Rows from block 6, named by matrix and row number. Rows with one number belong to one channel. Each number is 128 + 32 x the weight over its row's rms, rounded and kept within 0 to 255. All counts start at 0. After the name is the row's rms in percent of the matrix's.
# convs0: first 3x3 conv (model.mid.0.convs.0.weight, 384x384x3x3), inputs 368-375, a 3x3 kernel for each
# convs1: second 3x3 conv (model.mid.0.convs.1.weight, 384x384x3x3, transposed), outputs 368-375, a 3x3 kernel for each
convs0.114 097 [161 102  72  86 102 131 171 138 181  98 124 144 113 129 129  96 150 111 123 138 128 130 178 131 144 129 111 127 144 164 124 161 115 132 142  95 110 126 167 121 135 121 123 150 127 135 112 105 164 131 140 136 129 164 122 117  75  88 109 152 126 102 159 163 155  82 166 129 140 180 132 197]
convs1.114 069 [ 74 130 124 107 121 135  95 124 126 102 125 175 183 137 162 140 145 128 145 105 128 109  98  94  99  91 127 138 118 105  95 124 120  98 108  97 111 123 152 106  99  57 107 100  70  51 101 127 100 116 127 121 108 114 106 143 127  88 106 101 112 120 135 112 128  80 151 160 104 147 120 116]
convs0.115 070 [ 91 102 101 111 116  79 120 107  65  55 108  74  56  67  99  76 102 107 140 159 121 136 147 141 159 118 165 134 166 132  82 156 123 135 165 155 128 147 143 110 144 170 143 173 163  73 108 114 110 116 126 121 160 121 177 156 167 120 109  79 120  76 103 132 177 126  66  60 100 149 147 168]
convs1.115 029 [127 178 107 118 111 110 133 154 187 141 114 132 164 189 166 118 130 144 108  71  62 109  93 112 105 122 116 153 148 115 149 123 147 116 115 123  97 114 103  92 111 102 105 105 119 150 129 155 115 129 150  97 127 122  96 134 140 129  88  83 144 129 128 109 119 103 144 109 137 122  64 162]
convs0.116 071 [ 55 117 105 105 117 109 187 136 151 119  94  73  99  83 123  88 112 109 142 138 126 170 139 137 127 133 135 154 144  80 152 188 135  86 152 152 103 120 122 125 154 153 122 130 126 178 118 147 128 138 154 138 146 149 111  72 180 105 134 160  79  62 122 154  93 111 113  79  93 125 122 139]
convs1.116 029 [121 164 106  99 123 118 148 131 161 173 198 186 134 182 135 149 152 122  95  62  84  67  81 136  79 118 140 105 116 136 135 179 174 112 148  89 112 141 115  92  80 129 117  99 138 158 130  99 143 160 131 134 140 122 154 168 177 152 118  90 131 137  52 120 101 114 229 149 206 138 122 225]
convs0.117 069 [ 91 126 175 171  76 111 156 161 124  85  96 151  82  68  73 112  72 151 113 167 145 133 118 130 161 139 147  87 154 137 159 203 151  77  90 110 105 144 158  85 131 154 141  88 135 137 111 149 144 182 137 106 143 122 152 145 126  54  81 155  87 123 148 128 148 127  94 120  94 154 112 101]
convs1.117 030 [112 180 100 151 176  87 103 134 146 149 163 179  91 153 162 144 187 141 120 120 120  91  95 115 138 109 166 185 190 188 116 117 131  94 123 106 169 148 129 115 108 174  92  85  82 118 163 119 112 111 128  98 132 122 107 133 172 124 100 132 139 131 115  93  96  98 139 123 142 144 131 180]
convs0.118 072 [ 99 101 105 142  15  42 174 152  83  79  85 101  94  94 106  69  55  83 124 148 103 136 148 117 122 113  95 137 130  74 137 170 104 101 103 101  96 120 158 129 141 165 101 107 131 100 109 133 124 118 141 109 139 118 147 142 145 104 129 119 108  73  66 145 162 128  96 108 127 165 135 127]
convs1.118 024 [102 152 105 133 146 159 145 164 164 175 155 172 141 156 174 119 124 138 150 133 124 132  67 102  89 101 145 143  99 153 176 117 176 116 110 163 133 121 142 149 166 184 117 143 135 125 117 104 160 145 164  77  89 129 163 142 159  95 115 112 144  87  77  90  94 112 168 135 139  93 107 167]
convs0.119 139 [ 82  99 115 233 213 195 142 151 173 139 154 143 114 110 105 171 156 113 105 126 126 132 145 161 146 148 167 122 115 129 138 126 154 151 151 146 142 131 125 150 143 129 130 144 135 135 118 122 141 145 155 132 156 161 137 102 121 104 114 130 152 166 168 138 131 139 171 151 117  99 112 118]
convs1.119 212 [137 142 140  94  83  33 149 163 161 217 196 151 135 116 108 137 139 125 124 107 126 112 134 121 152 134 138 117 120 164  99 101 104 123 140 145 103 101  83 102  82  82 137 120 114  97 101 127 161 132 121 153 130 127 113 111 158 126 145 121 139 100 115 152 141 127 150 136  79 146 144 114]
convs0.120 100 [128 162 215 167 151 132  57  43  84 138  89 120  70  92 103 159 110 115 121  99 120 120 128 131 138 122 159 103 107 145 137 146 133 122 126 153 162 154 159 150 135 140 106 107 109 106 110 118 153 140 110 105 113 112 103 105  63 151 104  99 181  88 110 155 197 153 149 136 123 158 139  93]
convs1.120 079 [ 90 129 107 144  75 140 166 160 209 177 108 126 106 116 110 105 116 141 115 140 172 105 159  96 118 110 101 172 194 193 139 161 111 153 143 105 135 143  95  69 131 127  57  85 133 183 160 202 134 143 116 122 116  83  82 153 136 127 186 191 142 124 163  90 101 140 139  86 102 132  68 102]
convs0.121 074 [ 88 118 108  87 157 128 166 146 117  65  86 116  89  70 127 109  98 158 142 168 138 142 136 120 144 112 122 128 141 112  89 159 161  77 111  72  96 125 135 113 154 140 134 129 111 122  98 124 144 122 136 104  99 103 122 136 142  97 119  81  87 105 131 134 152 123 112 130  97 106 173 101]
convs1.121 031 [123 168 121 139 107  88 126 109 111 134 173 144 117 169 161 160 180 148 168 146 131 108 116 145 144 145 145 159 149 119 132 147 168  98 116 116 104 106 120 127 117 118  88 103 103 121 108 115 165 155 153 120 137 113 137 151 163 113 136 112 129  80  73  83  68  95 136  42 118 105 142 209]
convs0.122 071 [ 59 173 116  83  86  97 122 133 139  88 118 111 102  97  98 122  92 115 146 162 153 151 149 127 133 120 139 145 159 130 150 199 162 123 123 173 114  86 120 122 123 113 138 114 135 142 128 160 124 125 138 131 131 119 166  59 175 166 149 139 230 137 133 110  59  95 152 117 103 147 142 124]
convs1.122 032 [143 169  98  98 162  78 124 106 120 198 225 170 138 142 117 146 115  47 111  95 117  69 149 100 117 139 153 121 148 143 101 134 153 101 109 107 134 187 102 127 139 167 117  84 107 118  88 103 101 150 105 118 125 127  98 201 118 159 162 126  82 132 130 128  72  83  88 118 140 117 141 202]
convs0.123 068 [ 66  83 162 103  76 123 130 111 118 100 112  86 122 123 115  97  91  59 131 110 123 154 127 143 141 130 110 136  91 116 143 113 111 123 108 124  67  69 134 104 131 134 115 109 122  89 114 133  90 131 105 123 151 101 126 123 126 102 163 208 103  98  94 165 137 138 147 138 174 161 119 110]
convs1.123 027 [134 185 162  80 148 127 143 126 115 202 134 161 143 150 134 135 143  88 135 103 104 100  95  93  80 106 148 135 110 156 178 174 188 160 162 162 117 130 130 104 140 165 153 147 162 124 166 155 141 167 158 108 169 151 146 146 152 119 140  92 158 146 135 131 148 120 149 115 144 121 123 146]
convs0.124 091 [ 84  76 156 151 133 140 128 126 168 120 101  87 135 127 131 151 145 156 117 132 118 121 136  99 123 141 122 170 140 145 120 110 115 133 160 151  92 108 116 106 103 117 174 142 150 178 166 146 124 141 133  99 112 171 196 164 164 123 143 158 108 109 156 155 140 157 129 145  93  89 106 101]
convs1.124 051 [ 85  82  92 112 123 115 167 135 162 141 163 144 129 133 125 204 146 182 117  79 101 119  89 142 108 121 140 175 110  97 115  66 121 102 119 153 195 167 141 132 145 155 140 133 165 176 164 180 157 119 106 165 134 114  69 117 110 107  89 128 113 115 131 143 133 124 114  94 135  78  72 106]
convs0.125 094 [156  94  88 138 101   8 104 157 108 135  88 118 136 144 145 177 151 152 142 157 135 115 125 153 137 126 105 116 149 170 111  94 158 149 143 150 127 115 143 129 130 137 127 110  85  91 133 171 110 126 200  94 129 161 134 161 150  98  74 128  73  68 129 120 195 191 105 162 147 101 189 166]
convs1.125 070 [116 131 125 149  85  61 154 124 117 126 117 111 142 116 131 186 187 164 143 172 178 171 148 129  92  90 123 126 108 163 141 149 100 142 153 112 169 162 123 147 175  85  69 124 112 115 158 154 118 177 137  99 161 130 125 130 140  76 147 111 109 115 116 111 107 161 169 113 123 135 137 142]
convs0.126 074 [120  54 103 130 113 120 152  88  85  63 162 188 100 138 124  75  77  73 160 140 126 136 136 111 162 138 121 157 128 122 155 135 117 145  99 133 141 118 129 123 125  98 113 110 126 113 134 148 134 103 137  95 107 128 182 107 157 175 150  75 210 169  93 145 164 111  96 149 122 126 101 100]
convs1.126 031 [128 150 143  75 102  87 122 123  90 120 130 114  96 157 183 151 154 148 152  79  76 149 105 122 161 133 141 140 119  95 113  83 102  96 110  65  89 155 182  71 107 185 128 115 106 109 162 171 101 135 131  95  92  92  78 103 115 172 131 128 118 156 161  85  91  98 101  92  75 151 164 158]
convs0.127 138 [149 147 113 169 196 205 133 126 133 134 148 182 101 119 131 139  95 107 131 133 116 120 126 133 123 147 132 105 114 110 154 147 149 135 151 136  94 116 111 131 146 160 141 141 125 101 114 134 177 161 166 135 138 127 144 153 178 163 126 128 137  96  96 133 121  95 120 140 186 167 182 180]
convs1.127 179 [ 81  90 116 144 112  59 128 154 181 146 160 173 161 156 159 132 135 157  88  87 109  78  80  86 157 122 120 130 103 123 129 100  95  83  95 120 152 132 125 178 155 127 137 132 176 132 136 149  98 110 102 125 123  96 161 175 161 101 105  84 129 127 130 123 141 143 104 100  91 129 115 126]
convs0.128 103 [167  70 194 154 100 164  77 146 247 112 115 186 108 160 120 119  77 129 127  97 116 138 101 103 110 121  86 118 101 118 116 114 114  95 107  97  88 127 131 149  96 129 113 117 123 106 136 148  84 161 110 152 132 184 121  63 116 155 147 128 118 139 157 135 108 110 190 176 151 109  83 145]
convs1.128 095 [111 106 129 190 126 109 131 135 132 104  88  48 154 152 181 133 139 158 153 139 151 164 142 171 170 173 132 158 148 158 180 128 123 138  69  49 185 105  76 156 139 116  60  95 152 114 126 142 151 106 173 160 142 161 145 135 144 123  93  81  87 146 126 151 136  51 110 100 103 166 165 131]
convs0.129 067 [101  38  84 146  87  98 132 119 111  88 110 112 129 120 128  74  59  97 105 162 131 132 154 119 112 111  97 144 100 110 179 136 134 133 134 113 133 153 134 160 124 140 136  90 128 115 118 139 100  89 108 129 124 105 104 126 171 116 140 145  82 110  29 165 187 159 113 119 146 133 150 119]
convs1.129 023 [115 142 107  73 127  87 172 177 131 139 140 159 115 151 156 143 124 132 181 160 110 186 141 134  76  57  79 132 123 146 166 108 131  96  73 113 122 142 190 105 169 185  83 110 108 145 145 134 166 144 142 115 108 140 131 146 191 102  98 133 135 159 139 102  71 109 141 122 150 121 123 138]
convs0.130 070 [ 67  97 170  91 103 174 171  86 136  83 137 100  43  72  96  51  71  82 137 135 104 130  98 106 140 119 131 156 155 138 151 177 123 146 120 139 113 120 136 134 126 121 133  97 104 123 114 150  80 113 127 140 116 119 142 145 217 128 123 165 148 137 109 174 175 185  90  90 160 117  58 110]
convs1.130 028 [183 223 154 114 147  91 145 137  79 127 127 173 159 177 202 149 148 173 156 103 117 172 164 143 122 114 122 145 143 117 163 114 143 170  94 112 157 123 105  94 104 122 107 134 142 152 152 174 117 123 143 160 123 145 121 124 144 148 148 120 118 122 100  95 139 105 174 178 138 145 149 154]
convs0.131 093 [176 185 181 117 150 113  82  43  46  98 124  94  95  64 149 111  68 110 121 114 107 126 124 131 162 134 108 100 124 111 122 141 106 111 138 137 120 151  97 157 143 164 130 116 123 150 107 147 117  95 139 119 128  68  98  54  79 132 109 135 138 123 136 108 136 144  67 104 174 127 123 104]
convs1.131 063 [131 156 123 156 152  81  52 118 169 107 159 178  82 142 184 113 156 123 143 129  86 111 164 111 145 142 165 154 144 121 194 131 111 146 114  77 159 134 133  64 103 137 141 122 157 111  88 162 130  89 160  93 115 100 112 110 130 135 150 158 141 191 207  56  36 163  95  78 156 170 125 142]
convs0.132 097 [220 127 112 176 155 177 152  64 142 107 134 177 181 170 188 184 114 169 138 133 119 120 139 112 140 175 138 111 110 128 124 105  98 153 138 143 132 111 102 118  94 107 163 121 141 103 128 145 113 130 169 174 107  98 162 127 137 114 126 117 127 141 169 174 165 154 191 186 136 104 110  33]
convs1.132 059 [151 216 154  39 101 140 142 156 136 184 174 191 119 109 125 102  98  94 142 124 128 142 139 131 112 109 120 112  62  75  89 125 111 200 174 175  88 166 176  76  91 119  91  67  72 134  88 108 134 102  68 128 132 127  95 137  95 201 165 148 119 114  95 121  99 132 107  93  95  77  80  62]
convs0.133 086 [100 112 106 128 128 107 110 160 142 127 151 116 136 128 138 164 106 155 124 120 142 128 132 136 123 135 121 133 141 151  93 115  96 105 125 124 131 127 125 122 133 132 148 129 150 167 167 153 153 141 150  91 129 168 112 108  98 105 130 157  96 104 115 156 141 161 143 172 153 120 159 154]
convs1.133 044 [ 85  87 114 109  89  85 139 118 142 115 106  85 106  87  74 186 135 160 163 159 131 176 155 154  93 109 147 169 105 138 172 121 110 136 130 135 139 107 101 142 155 155 121 102  92 162 171 177 136 115 106 138 124 147 143 161 163 109  97 108 131 146 112 116 126 111 141 141 117  91 133 157]
convs0.134 084 [162 118 108 151 135  89 159 144 124 133 158 117  70 119 117 140 162 123 146 143 167 129 120 140 144 135 141 120 145 122 140 152 163  86 133 143 126 114  98 151 126  83 166 130 129 116 126 132 126 155 126 149 122 135 167 120 122  87 133 156 119 132 150 137 114 117 126 116  75 153  75  65]
convs1.134 048 [126 148 108 163  97 120 127 104 122 130 139 148 162 122 143 115 103  99 188 146 145 200 140 116 132 120  74  90 112 116  76  86 129 102  80  95 164 165 133 141 156 147 126 130  80 114 115 157  94 146 114 146 145 132  69  68  95 107 101 137 157 101 134  99 134  88 145 127 112 103 115 139]
convs0.135 078 [140 109  80 121 158 162 124 132 152 157 113 132 116 120 131 126 126 146 178 162 147 104 139 130 117 125 116 121 164 171 125 131 135 153 143 134 140 160 132 119 147 164 171 149 140  96 107  81 158 143  98 121 141 136 137 120 126  83  94  61  63  69  99 120 135 114 144 166 111 155 141  78]
convs1.135 037 [114 172 164 131  85  61 136  99  73 111 138 122 141 146 152 135 117 154 177 145 147 147 111 152 100 102  98 192 113 124 141  99 107 112  96 106 108 111 147  75  91  88  83 112 103 144 154 183 130 151 141 165 163 155  74 125 137 172 143 138 152 179 158 119 130 108 152 117  99  78  92 107]
convs0.136 070 [ 95  92 163 127 112 136 149 105 105 154 169 136  82 128  92  79  88  72 139 135 101 137 107 104 126 123 130 135 162 108 152 171 156 188 150 190 100 124 157 122 145 162 117  98 117  85 156 137 140 112 138 140 143 150 198  79 184 143 109 166 127  84 105 200 143 126 150  85  72  94  96 114]
convs1.136 028 [173 240 173  97 110  96 170 153 152 138 144 166 135 154 196 141 107 117 156 110 108 157 155 155 114 120 145  97 137  47 133 140 110 124 103  96  66 104 130  46  82 115  62 119 119 108 153 150 139 170 137 117 144 134  64  73 110 103 119 108 130 127 112  81 115  99 134 154 164 117 144 159]